Rows from block 5 of the image encoder of a small model that answers yes/no questions on an image's attributes, named by matrix and row number. Rows with one number belong to one channel. Each number is 200 + 40 x the weight over its row's rms, rounded and kept within 0 to 999. All counts start at 0.
After each channel's rows are labels from the 100 images, of 14848, where the channel reaches its highest value: "responds to" is what is common among them; "colour at peak" is the nearest of a few named colours to the mean colour under the peak. Only what is clearly more common there than usual is listed. The data: rendered roads seen from a driver's seat, with toy cars, trees and houses. In brackets: how many of the 100.
# convs0: expand pointwise conv (encoder.blocks.5.convs.0.weight, 640x160x1x1), inputs 0-79
# convs1: depthwise 3x3 conv (encoder.blocks.5.convs.1.weight, 640x1x3x3, trained with AdamW), a 3x3 kernel
# convs2: project pointwise conv (encoder.blocks.5.convs.2.weight, 160x640x1x1, transposed), outputs 0-79

convs0.628,253,183,266,218,304,221,205,228,233,218,234,255,235,234,191,228,156,210,197,203,161,200,170,257,298,234,245,210,201,308,201,225,186,232,198,236,205,172,213,211,219,171,231,276,202,176,134,169,259,157,240,206,198,214,138,280,178,217,258,198,228,172,243,227,200,199,278,258,224,255,208,260,266,210,213,253,135,128,243,104
convs1.628,192,187,182,183,294,171,238,249,203
convs2.628,191,122,202,223,215,196,183,228,191,231,125,200,158,190,196,224,180,217,141,216,233,160,227,130,252,125,191,211,256,208,285,233,133,267,203,196,94,257,171,197,131,177,166,216,203,179,170,220,240,139,67,200,169,176,209,287,243,168,183,181,223,182,172,152,203,223,130,247,156,244,197,170,210,210,199,197,236,184,177,181
responds to: car (83); vehicles: two (69)
colour at peak: white (26)

convs0.586,205,215,239,256,139,289,180,234,182,275,243,195,159,179,205,173,173,191,222,217,214,176,183,166,186,184,173,173,217,201,257,226,238,158,195,183,218,248,233,152,289,271,204,206,212,278,158,192,191,171,233,174,280,227,165,196,197,217,148,174,209,149,243,150,182,188,142,187,221,102,162,281,162,172,184,252,186,176,199,229
convs1.586,154,197,182,170,177,171,270,267,182
convs2.586,180,216,179,245,135,210,186,175,192,309,168,213,183,184,171,250,155,190,220,176,263,158,147,223,217,193,112,240,183,218,235,171,172,201,216,153,252,225,217,248,194,225,180,187,184,222,240,151,113,229,218,254,171,180,156,148,134,138,228,161,187,203,151,201,176,202,268,217,123,240,190,196,203,234,255,224,192,189,179,113
responds to: dog (100)
colour at peak: white (40)

convs0.570,254,167,167,158,213,144,197,226,135,225,233,172,225,205,144,228,227,176,137,214,234,194,306,215,141,240,222,164,173,179,307,216,201,251,315,184,199,196,210,227,205,217,274,256,208,195,221,245,223,180,202,208,157,199,151,264,176,197,162,212,206,206,197,161,216,151,239,186,122,177,191,208,247,174,167,180,266,139,227,187
convs1.570,151,147,238,150,153,233,159,204,214
convs2.570,178,213,260,229,175,257,294,231,198,206,256,234,249,226,186,237,233,201,193,140,186,248,258,190,137,176,233,252,175,117,279,192,223,149,221,179,225,238,192,254,162,218,243,133,162,203,142,229,191,239,203,253,231,166,275,184,257,204,128,216,207,206,188,207,231,198,269,236,209,250,257,161,179,108,237,121,184,224,188,236
responds to: solid white line (100); bends left (73)
colour at peak: brown (60)

convs0.168,243,250,224,146,188,247,222,135,167,280,215,83,182,236,176,205,111,201,211,193,248,185,202,283,158,196,153,261,231,239,207,189,200,220,181,189,293,151,222,157,147,164,202,227,196,178,228,194,146,198,199,143,256,285,178,193,161,227,268,253,174,223,199,223,208,231,196,198,157,169,174,222,196,195,256,199,146,205,253,200
convs1.168,186,225,178,253,243,135,195,144,167
convs2.168,231,232,225,162,211,195,260,222,206,150,220,182,251,200,136,227,189,111,164,168,242,188,275,137,166,177,194,105,200,132,179,211,174,191,240,175,244,188,160,169,130,271,165,200,246,216,229,109,133,229,199,268,258,211,238,229,197,222,194,179,187,108,259,209,193,232,217,62,171,144,242,247,196,195,145,179,168,141,188,200
responds to: solid white line (98)
colour at peak: grey (57)

convs0.394,149,234,231,196,201,217,180,222,157,202,191,194,170,172,227,223,203,201,185,150,251,154,220,119,211,218,221,245,209,204,168,177,134,240,216,169,196,278,213,209,204,228,199,183,203,184,93,177,206,130,217,175,165,260,171,109,178,159,173,169,235,230,288,230,255,228,239,126,185,204,275,131,281,201,161,217,109,174,188,155
convs1.394,137,240,217,137,145,174,220,183,212
convs2.394,200,182,174,169,219,204,234,245,140,185,183,154,242,173,245,146,178,169,205,200,162,187,211,213,234,204,157,203,293,194,201,222,91,193,206,263,186,235,264,151,222,233,160,229,249,170,166,149,214,239,227,233,162,232,174,195,262,154,189,254,205,223,238,113,290,294,106,176,226,173,157,183,208,211,193,200,166,202,178,139
responds to: straight (66)
colour at peak: brown (71)

convs0.348,297,191,233,229,163,189,214,205,99,226,193,268,253,174,271,233,204,243,172,231,185,209,206,236,202,228,187,171,192,233,254,137,231,198,168,182,215,232,201,193,177,207,190,171,263,191,204,176,153,256,234,213,117,197,284,164,135,146,255,234,188,197,141,231,209,245,102,265,169,248,236,190,177,263,210,159,257,121,194,170
convs1.348,176,182,184,200,157,161,252,280,229
convs2.348,237,202,199,233,169,210,242,204,194,239,194,205,165,175,176,195,173,71,190,193,202,237,159,260,175,194,239,220,226,156,174,189,180,286,151,184,161,163,153,234,205,256,166,222,215,201,224,205,203,222,177,133,219,246,245,295,145,182,158,149,232,221,235,228,175,234,192,120,159,165,167,191,227,207,190,251,151,192,214,221
responds to: bends right (93); solid white line (71); vehicles: zero (64)
colour at peak: pink (26)

convs0.603,197,218,175,228,137,219,184,169,221,145,218,200,185,129,197,268,175,192,205,210,224,240,204,126,217,231,243,149,155,194,216,226,214,221,146,246,172,224,260,256,130,197,165,217,199,229,201,210,184,243,214,144,218,213,170,171,218,174,188,216,228,123,125,127,230,156,273,206,169,208,189,234,131,188,224,136,226,182,238,234
convs1.603,219,204,145,160,175,290,224,201,211
convs2.603,261,214,233,177,221,191,222,242,131,231,242,184,177,187,201,187,210,121,110,129,156,218,296,179,167,255,224,177,198,166,206,258,121,212,203,224,112,192,225,179,226,222,221,189,198,244,233,144,204,205,169,130,163,167,223,190,185,156,170,178,173,195,197,263,205,141,186,114,212,226,169,185,260,253,188,170,188,164,189,201
responds to: sandy verge (92); bends right (70)
colour at peak: grey (52)

convs0.232,224,218,245,189,193,343,168,237,237,168,189,155,167,195,154,151,289,204,206,193,175,137,184,214,183,213,151,205,192,173,174,229,169,186,218,238,276,145,223,175,211,164,207,204,169,224,232,238,173,182,254,87,184,142,188,261,275,221,191,194,244,168,193,151,257,176,159,266,225,232,279,275,132,211,198,204,169,218,192,237
convs1.232,217,180,192,203,159,217,139,126,151
convs2.232,155,186,170,191,186,217,199,157,211,233,166,223,193,180,162,204,160,246,142,174,251,190,185,165,194,146,216,150,187,182,228,239,145,250,165,273,239,216,220,168,138,219,252,215,178,181,95,191,170,252,112,175,229,185,187,283,169,158,281,193,239,157,155,190,142,186,260,197,247,228,179,176,274,254,184,163,230,158,175,215
responds to: dog (66); bends left (63)
colour at peak: brown (65)

convs0.175,221,199,208,233,228,286,246,155,164,256,189,210,101,311,158,149,214,243,224,194,142,174,281,204,232,170,204,200,222,240,247,219,228,119,154,208,205,202,194,245,185,205,175,261,266,166,248,187,161,181,235,219,202,188,151,218,164,143,175,230,230,130,197,155,197,145,210,212,212,205,120,200,175,182,224,196,117,266,213,193
convs1.175,184,157,172,167,255,209,170,140,147
convs2.175,198,109,214,247,247,239,202,208,122,169,235,158,268,202,116,202,201,189,257,201,178,193,130,245,180,225,251,311,163,188,161,215,237,184,238,173,207,207,193,147,207,206,206,236,151,158,242,197,263,197,220,233,121,206,261,208,289,118,178,152,186,214,202,209,155,211,221,198,185,146,187,271,230,184,146,197,180,191,201,163
responds to: barrel (89)
colour at peak: black (27)

convs0.102,239,230,250,220,223,131,252,229,201,219,305,280,200,205,240,233,178,248,211,219,158,214,165,241,235,179,174,197,186,229,225,178,260,170,189,184,119,138,231,120,217,240,102,149,176,210,213,195,146,187,209,188,212,207,101,204,196,217,201,273,203,197,194,215,197,241,167,226,189,215,215,123,181,235,145,138,171,181,146,236
convs1.102,137,162,140,203,245,246,221,222,215
convs2.102,144,157,143,175,200,297,191,235,205,200,163,225,140,238,184,244,149,187,189,228,186,190,194,142,188,153,272,177,197,222,165,132,182,273,229,171,197,228,214,214,182,252,229,135,220,190,206,218,181,194,257,283,216,311,144,201,243,228,123,218,96,166,191,191,213,205,254,188,233,243,229,215,218,178,188,223,229,204,185,192
responds to: solid white line (83)
colour at peak: brown (66)

convs0.239,163,168,211,140,254,245,252,178,207,176,231,116,286,178,184,188,245,165,152,197,228,228,235,123,204,212,230,276,226,197,200,206,261,230,268,197,230,222,210,209,220,165,248,202,202,244,199,205,266,178,184,190,200,166,215,256,203,149,244,267,267,192,231,159,166,155,207,215,170,182,226,210,232,145,295,214,184,167,191,123
convs1.239,185,156,174,174,153,187,223,285,228
convs2.239,155,170,151,199,244,138,147,181,193,139,264,175,146,181,185,186,131,180,165,226,173,211,153,156,198,248,200,233,181,195,227,238,166,226,237,87,217,229,239,189,202,201,273,198,128,243,214,191,227,212,212,232,121,289,222,242,197,166,213,183,203,195,242,169,188,218,180,240,184,207,232,202,210,152,278,204,224,301,245,151
responds to: car (100)
colour at peak: grey (61)

convs0.499,130,205,154,161,209,255,172,125,234,194,207,127,177,165,174,168,208,166,286,222,166,172,172,174,120,261,228,235,126,193,190,219,242,186,200,195,232,168,195,233,121,181,224,207,188,277,211,198,166,219,122,184,154,223,233,118,215,191,255,150,187,163,142,111,211,217,206,238,223,214,182,232,120,178,191,206,190,180,178,222
convs1.499,235,145,289,200,180,205,168,172,192
convs2.499,190,260,195,247,261,218,197,181,214,187,235,249,209,258,248,203,257,271,177,136,158,173,217,124,248,240,220,189,275,180,199,153,188,197,282,225,192,244,213,171,269,188,199,172,204,219,61,249,202,163,221,210,220,230,222,253,226,233,154,218,183,191,205,187,186,268,240,149,233,220,214,194,228,148,203,217,213,159,193,293
responds to: sandy verge (65); bends right (60)
colour at peak: black (42)

convs0.206,164,226,206,168,204,182,183,195,210,163,169,203,210,130,204,219,108,213,239,114,207,167,72,225,115,245,178,200,226,305,226,278,165,169,142,138,200,187,185,133,184,198,248,133,246,267,225,247,243,204,232,136,204,215,147,176,167,260,244,229,219,211,224,157,228,172,181,145,208,179,183,197,211,156,181,181,187,235,227,162
convs1.206,280,172,178,155,138,205,213,186,222
convs2.206,163,154,214,186,261,123,186,249,244,185,142,209,274,166,191,158,117,153,178,222,153,201,177,185,197,246,236,251,255,210,136,206,206,168,200,229,159,223,177,268,184,158,195,229,177,183,182,147,232,152,184,186,153,160,186,205,210,142,178,209,217,169,207,236,221,181,229,206,164,128,276,178,194,190,180,227,270,195,243,199
responds to: sandy verge (93)
colour at peak: brown (61); black (30)

convs0.223,206,242,183,192,218,180,238,211,176,143,225,206,175,184,240,185,163,259,122,233,201,155,236,252,215,293,189,196,169,172,176,219,147,193,215,196,232,187,150,136,141,182,170,139,279,214,273,206,196,209,204,129,213,190,161,202,209,187,246,196,185,219,131,163,219,163,205,185,222,171,198,182,253,204,240,195,214,281,270,128
convs1.223,232,189,121,183,246,192,140,225,219
convs2.223,239,148,227,206,243,199,237,324,137,101,224,226,131,158,153,223,104,234,162,157,177,227,180,286,171,231,235,206,210,162,206,176,190,193,190,205,168,272,166,194,214,102,173,179,214,187,162,150,255,224,212,167,225,207,297,237,249,234,197,157,158,194,189,170,191,153,244,208,224,203,214,195,261,255,173,187,212,209,261,221
responds to: straight (68); snowy verge (62); vehicles: zero (30)
colour at peak: grey (50)

convs0.611,184,218,233,170,212,216,134,244,213,184,189,186,149,185,210,240,284,248,222,201,192,182,208,230,285,216,172,150,214,158,210,166,228,254,208,229,233,137,249,171,181,204,169,215,203,155,269,264,103,189,235,260,230,197,209,221,152,203,201,230,199,188,169,189,259,199,226,204,160,215,199,220,179,182,155,261,181,201,163,188
convs1.611,215,182,192,193,155,273,197,179,277
convs2.611,206,165,190,130,172,246,206,229,149,144,156,233,183,112,179,237,189,225,170,275,237,219,228,219,212,242,259,209,177,126,206,232,232,219,231,244,186,227,227,238,211,295,258,201,170,179,180,232,227,252,194,186,147,224,206,149,146,208,236,163,228,237,262,185,145,185,159,164,232,257,197,164,107,230,233,170,285,169,199,229
responds to: car (90); bends left (86)
colour at peak: grey (58)

convs0.127,195,213,159,243,206,187,132,192,203,193,177,291,228,174,271,226,199,137,209,228,152,167,182,180,212,190,263,264,261,168,287,221,138,128,262,227,230,174,203,185,205,303,183,172,216,203,198,160,192,221,244,228,79,159,304,236,233,196,176,238,315,250,227,226,197,235,222,183,199,218,178,255,218,169,230,190,182,232,187,216
convs1.127,232,158,172,153,254,166,195,250,154
convs2.127,179,169,149,251,110,205,240,271,232,208,237,196,165,194,222,223,211,178,217,203,226,210,190,229,212,192,195,163,175,140,178,235,231,243,170,135,186,251,218,183,238,197,236,201,214,199,191,136,217,109,154,251,206,137,211,235,235,172,188,236,201,253,238,208,248,184,234,151,220,149,97,125,139,207,258,173,248,213,157,167
responds to: bends right (83)
colour at peak: cyan (41)

convs0.307,161,222,271,208,172,229,245,228,199,189,196,186,181,255,234,223,197,152,179,197,230,174,244,109,206,234,257,253,266,212,199,208,174,270,217,142,197,206,227,147,229,203,198,266,221,236,186,183,281,241,181,160,161,191,201,238,157,234,298,168,251,130,177,104,172,117,276,204,183,274,249,202,233,149,322,257,163,157,228,157
convs1.307,143,154,156,168,193,165,242,252,185
convs2.307,220,181,136,243,249,110,156,215,195,230,296,228,142,198,151,193,194,253,196,208,206,164,186,181,164,225,189,134,162,189,178,156,169,190,242,84,166,163,213,159,170,228,220,260,200,220,257,219,178,178,167,151,133,304,171,215,196,208,253,244,217,211,266,224,212,165,194,239,221,144,223,212,210,125,240,149,170,188,245,195
responds to: car (96)
colour at peak: grey (55)

convs0.14,247,205,185,190,165,227,207,197,187,190,258,241,230,199,245,230,196,221,179,142,235,167,208,240,227,235,115,190,202,124,247,245,272,210,165,204,288,94,222,220,226,155,215,208,270,90,215,286,189,258,227,237,241,230,225,234,137,204,191,171,236,204,271,183,210,179,212,151,120,170,229,168,214,215,231,162,232,198,196,217
convs1.14,215,243,173,263,144,135,202,201,213
convs2.14,193,275,212,178,201,187,193,242,168,222,148,225,161,217,189,240,218,198,176,189,192,291,203,86,235,182,212,141,221,134,183,239,241,162,165,230,186,151,224,208,177,215,215,158,213,260,217,195,183,255,219,233,257,224,152,260,210,130,209,202,196,170,188,172,241,243,224,179,211,224,241,213,241,218,219,250,246,221,179,161
responds to: solid white line (98); bends right (64)
colour at peak: brown (66)

convs0.67,196,155,175,168,169,165,198,180,243,244,202,208,183,222,93,167,190,142,181,198,174,239,219,176,182,201,221,171,200,170,185,220,117,212,186,108,196,189,175,209,193,237,270,184,198,223,169,189,218,260,162,238,129,212,230,133,173,245,178,225,233,215,252,186,260,221,223,245,259,177,173,174,175,171,233,170,213,234,149,194
convs1.67,182,271,229,191,164,234,248,241,241
convs2.67,237,125,193,207,152,187,187,261,235,227,170,267,181,122,180,208,219,216,210,242,198,266,150,225,201,163,246,163,208,169,133,226,246,160,277,255,161,225,186,168,175,223,204,217,173,208,217,111,217,230,187,172,229,166,247,195,282,179,128,215,186,246,182,239,186,286,258,266,270,153,202,231,181,168,258,194,221,220,198,176
responds to: straight (70)
colour at peak: grey (53)

convs0.626,272,195,192,108,215,174,278,89,232,166,251,216,208,238,192,184,257,221,177,205,228,124,170,196,173,164,222,238,175,211,156,197,249,201,198,211,241,211,233,195,239,146,134,285,212,173,186,200,240,200,195,187,186,179,198,170,255,214,226,187,193,234,229,200,255,198,249,142,294,211,59,192,227,213,172,256,194,221,199,138
convs1.626,212,212,139,140,163,239,219,220,143
convs2.626,210,202,215,189,157,273,237,192,194,215,216,206,242,192,208,210,169,205,254,223,258,158,157,222,197,157,211,149,209,208,218,204,193,247,199,193,211,240,134,235,189,185,240,215,186,100,260,246,142,272,111,127,193,191,265,201,219,269,161,182,240,199,217,223,218,254,212,272,179,189,209,100,160,263,223,274,244,267,304,220
responds to: straight (61); vehicles: zero (32)
colour at peak: brown (63); black (31)

convs0.336,150,198,165,205,250,162,230,190,174,190,234,170,185,220,230,218,259,223,126,181,229,168,157,245,172,241,234,162,167,215,220,226,270,216,145,217,182,212,223,81,240,104,199,132,160,180,234,186,190,267,179,253,203,226,200,135,224,192,176,239,174,221,238,166,209,262,187,211,244,164,137,229,183,167,208,153,245,237,224,165
convs1.336,241,251,178,211,215,144,223,178,129
convs2.336,253,208,145,208,167,235,253,225,175,245,226,229,235,329,207,184,154,208,183,221,148,182,214,182,266,247,252,127,191,191,194,214,301,226,253,176,202,206,279,238,283,217,229,186,197,196,79,169,214,213,186,222,168,213,196,176,228,173,142,167,201,277,197,228,146,201,225,117,225,196,203,205,215,202,259,191,225,206,196,188
responds to: sandy verge (100); bends left (70)
colour at peak: black (40)

convs0.457,190,232,192,224,186,205,171,169,118,242,160,189,219,241,140,103,120,196,231,133,258,164,195,181,216,196,289,263,177,200,188,237,236,235,210,155,258,235,195,172,135,190,144,236,245,173,250,225,263,192,228,233,204,262,219,261,236,185,185,201,243,149,195,195,154,159,224,241,155,202,125,143,213,192,247,198,184,179,171,208
convs1.457,218,214,190,194,152,197,218,304,181
convs2.457,165,150,252,187,189,162,202,109,217,176,216,182,245,172,244,188,149,237,222,199,96,196,173,229,241,167,260,250,195,133,200,188,130,168,194,165,134,277,181,221,126,200,170,268,175,88,124,206,173,153,263,198,237,239,184,235,199,189,250,274,207,205,217,228,192,210,220,153,193,180,168,172,180,178,200,253,184,103,275,229
responds to: barrel (100)
colour at peak: grey (54)

convs0.137,155,136,219,126,202,161,184,241,194,179,190,237,191,224,240,207,153,156,230,210,205,159,215,237,198,161,203,166,257,133,175,198,238,160,191,210,157,229,180,153,171,251,117,192,201,163,208,169,219,147,263,220,236,178,124,202,199,238,167,170,225,238,171,224,228,200,224,252,222,206,137,156,217,195,172,170,284,156,131,165
convs1.137,176,226,203,227,187,168,125,176,129
convs2.137,205,237,242,176,214,103,168,212,264,184,167,233,192,197,279,207,196,201,138,204,216,190,178,173,262,235,165,171,160,210,261,164,162,159,196,235,188,155,128,255,221,201,231,93,233,136,177,177,230,217,236,224,170,193,210,149,149,235,210,200,203,176,162,220,242,189,214,228,230,133,245,209,197,217,179,187,188,202,213,241
responds to: solid white line (59)
colour at peak: brown (63); black (28)

convs0.97,231,182,172,196,155,224,250,153,157,162,276,256,219,211,156,184,248,147,180,130,214,158,253,215,195,196,188,245,248,141,277,243,192,177,170,239,190,179,237,225,192,239,130,271,239,158,223,230,158,171,230,238,208,255,286,232,207,258,259,162,284,177,234,190,252,183,318,132,202,276,237,218,174,195,219,211,231,182,171,166
convs1.97,190,150,222,178,265,165,180,250,250
convs2.97,146,218,212,203,221,130,219,163,211,174,249,126,213,158,200,211,147,165,196,183,195,233,145,245,263,219,199,202,165,156,192,215,240,220,152,201,111,219,180,198,169,175,224,198,135,131,162,167,217,208,211,249,236,236,217,207,128,146,189,272,222,189,144,223,147,278,171,182,155,131,251,144,180,175,186,201,257,101,227,200
responds to: barrel (100)
colour at peak: grey (50)

convs0.282,226,221,215,182,199,157,195,198,209,169,131,131,231,153,283,233,211,253,207,222,216,216,188,138,248,231,168,228,250,237,129,162,248,199,202,110,176,230,144,223,158,240,214,209,270,108,252,217,151,169,160,218,160,185,180,259,209,131,214,226,233,140,187,229,224,129,236,222,170,182,235,234,166,180,238,251,250,179,208,199
convs1.282,173,207,231,190,116,181,205,235,138
convs2.282,148,184,174,220,225,116,163,197,194,227,186,222,194,221,144,180,215,199,163,274,210,276,167,226,199,233,196,196,179,179,97,239,239,206,254,232,243,224,155,156,172,159,187,230,190,151,156,165,182,233,244,191,227,208,80,151,269,168,180,257,128,224,139,187,202,175,192,183,255,155,220,142,205,178,185,187,195,148,260,210
responds to: car (88); vehicles: two (68)
colour at peak: pink (26)

convs0.320,277,265,108,198,229,172,117,221,172,119,228,135,207,191,240,148,161,172,155,157,245,163,202,237,198,153,143,187,181,202,217,260,267,278,277,159,239,176,170,252,162,168,244,163,197,234,204,264,165,307,223,182,226,195,177,172,188,168,131,191,204,156,202,232,183,200,165,278,166,226,218,129,172,235,217,193,154,219,205,257
convs1.320,268,287,190,206,218,185,169,191,219
convs2.320,229,221,154,224,235,177,275,198,200,236,214,268,261,224,188,277,246,206,194,183,262,263,215,175,184,209,231,206,217,125,139,164,249,259,115,165,279,176,251,289,74,180,183,147,194,205,212,243,160,307,218,223,217,150,224,230,289,199,166,229,184,179,116,109,254,197,185,244,221,196,219,171,179,176,216,201,182,190,196,208
responds to: solid white line (100); bends left (87)
colour at peak: grey (66)

convs0.195,177,198,234,283,140,258,135,163,244,241,206,159,155,228,198,206,147,224,230,178,230,202,185,182,239,217,182,232,188,170,222,177,181,203,205,178,167,240,218,159,214,248,246,148,235,255,149,231,212,212,175,193,211,201,198,222,202,143,181,232,197,163,206,136,204,272,225,187,213,209,123,174,150,168,170,253,160,123,230,140
convs1.195,183,149,194,240,267,141,181,162,214
convs2.195,210,157,184,173,231,291,210,218,247,151,188,198,213,173,181,195,240,211,208,222,219,167,135,208,208,222,263,151,181,185,242,218,204,332,148,224,179,230,182,168,225,171,136,193,229,171,215,160,264,164,204,270,151,264,205,267,205,223,149,261,230,200,241,287,170,162,289,208,190,176,224,300,174,270,219,264,253,218,207,227
responds to: dog (71)
colour at peak: grey (51)

convs0.245,159,260,203,192,170,176,261,153,221,210,224,213,186,164,222,178,106,201,118,157,256,213,235,247,182,193,167,235,131,219,204,146,181,169,151,178,287,136,192,286,127,262,183,176,213,182,189,156,132,209,170,254,254,212,134,178,145,196,188,303,72,291,213,242,252,227,181,180,193,145,202,207,203,159,162,196,170,233,222,214
convs1.245,146,260,181,217,156,249,189,205,148
convs2.245,224,178,180,187,141,175,210,277,281,170,239,74,172,246,160,188,122,186,157,235,246,215,225,179,247,195,177,114,201,150,198,164,212,207,138,153,206,276,186,263,247,214,176,203,215,221,238,284,157,221,137,273,259,208,159,210,229,212,231,136,245,160,193,168,165,161,165,204,212,233,166,140,231,309,171,164,210,213,196,241
responds to: sandy verge (61)
colour at peak: brown (66); black (29)

convs0.57,155,188,185,177,250,213,236,209,244,154,184,154,252,211,209,171,200,247,158,181,224,271,150,236,156,300,197,188,176,187,241,214,261,222,183,206,164,213,226,134,200,105,241,208,239,129,167,189,181,222,186,223,199,189,306,116,217,239,176,277,219,166,226,161,279,227,203,196,246,144,166,299,212,167,250,215,215,221,214,218
convs1.57,220,239,233,240,270,162,148,173,198
convs2.57,209,107,152,226,207,205,259,224,166,276,258,211,199,302,222,187,158,178,176,174,178,175,174,233,212,257,222,204,165,162,176,221,259,185,284,234,132,195,272,215,280,225,249,168,198,173,112,182,207,208,166,198,150,138,306,175,264,185,143,234,227,208,155,175,203,167,190,154,128,208,217,273,211,200,250,170,250,169,199,195
responds to: sandy verge (100)
colour at peak: brown (62)

convs0.390,218,232,228,208,157,184,153,237,207,285,149,163,192,116,201,175,185,215,224,147,191,248,204,178,94,188,247,163,302,240,229,230,178,173,239,234,184,178,249,227,204,169,187,154,201,203,182,207,216,164,183,169,153,191,192,195,210,185,233,206,218,190,113,213,190,247,233,236,215,230,226,171,181,131,268,146,182,267,193,232
convs1.390,256,286,187,204,172,171,216,185,161
convs2.390,203,181,319,230,206,258,183,214,209,239,220,167,177,212,114,222,191,241,239,197,253,211,205,150,234,190,300,186,123,202,94,176,198,160,212,178,183,152,183,214,159,268,139,216,199,246,173,170,204,199,151,116,201,235,122,241,224,243,175,280,214,190,171,154,242,230,196,167,215,225,196,220,209,169,206,168,208,185,204,156
responds to: straight (84); vehicles: one (79)
colour at peak: brown (60)

convs0.178,159,156,142,234,142,211,261,133,235,163,148,170,251,175,171,185,263,193,236,193,158,163,208,270,146,236,302,174,177,133,229,277,194,254,250,123,211,211,228,221,151,142,279,277,212,157,200,176,132,231,166,206,197,184,240,162,201,243,210,277,264,242,230,121,229,198,183,159,253,209,146,237,181,180,211,193,202,177,187,141
convs1.178,167,238,203,141,234,246,152,147,200
convs2.178,236,153,188,198,257,194,162,183,273,185,237,197,254,251,199,225,180,229,180,205,223,195,213,202,204,140,137,139,251,178,193,235,211,251,247,218,115,260,250,199,315,202,166,166,254,213,172,199,211,189,151,165,150,170,275,179,233,195,187,235,206,252,233,136,162,219,183,157,145,148,234,253,199,151,251,198,187,164,245,150
responds to: sandy verge (100)
colour at peak: black (35)

convs0.35,233,171,206,191,155,182,114,135,198,165,230,212,195,157,158,177,189,214,154,234,134,199,228,127,231,229,187,165,193,343,199,222,169,256,139,155,172,174,181,234,167,158,194,221,197,166,140,161,188,130,156,249,293,170,175,249,215,155,261,156,170,204,139,190,200,255,269,204,165,200,181,195,171,186,194,160,164,239,147,177
convs1.35,186,173,274,253,157,194,149,178,185
convs2.35,196,247,170,272,213,242,162,202,235,184,171,184,158,216,202,150,197,222,185,171,173,227,220,187,228,157,286,231,130,223,180,114,182,199,193,150,192,184,199,147,176,208,264,192,126,164,154,236,235,178,131,160,169,228,192,247,235,152,202,148,209,273,192,152,171,287,217,192,165,221,120,228,189,140,172,225,241,213,157,213
responds to: car (87); bends right (81)
colour at peak: brown (63)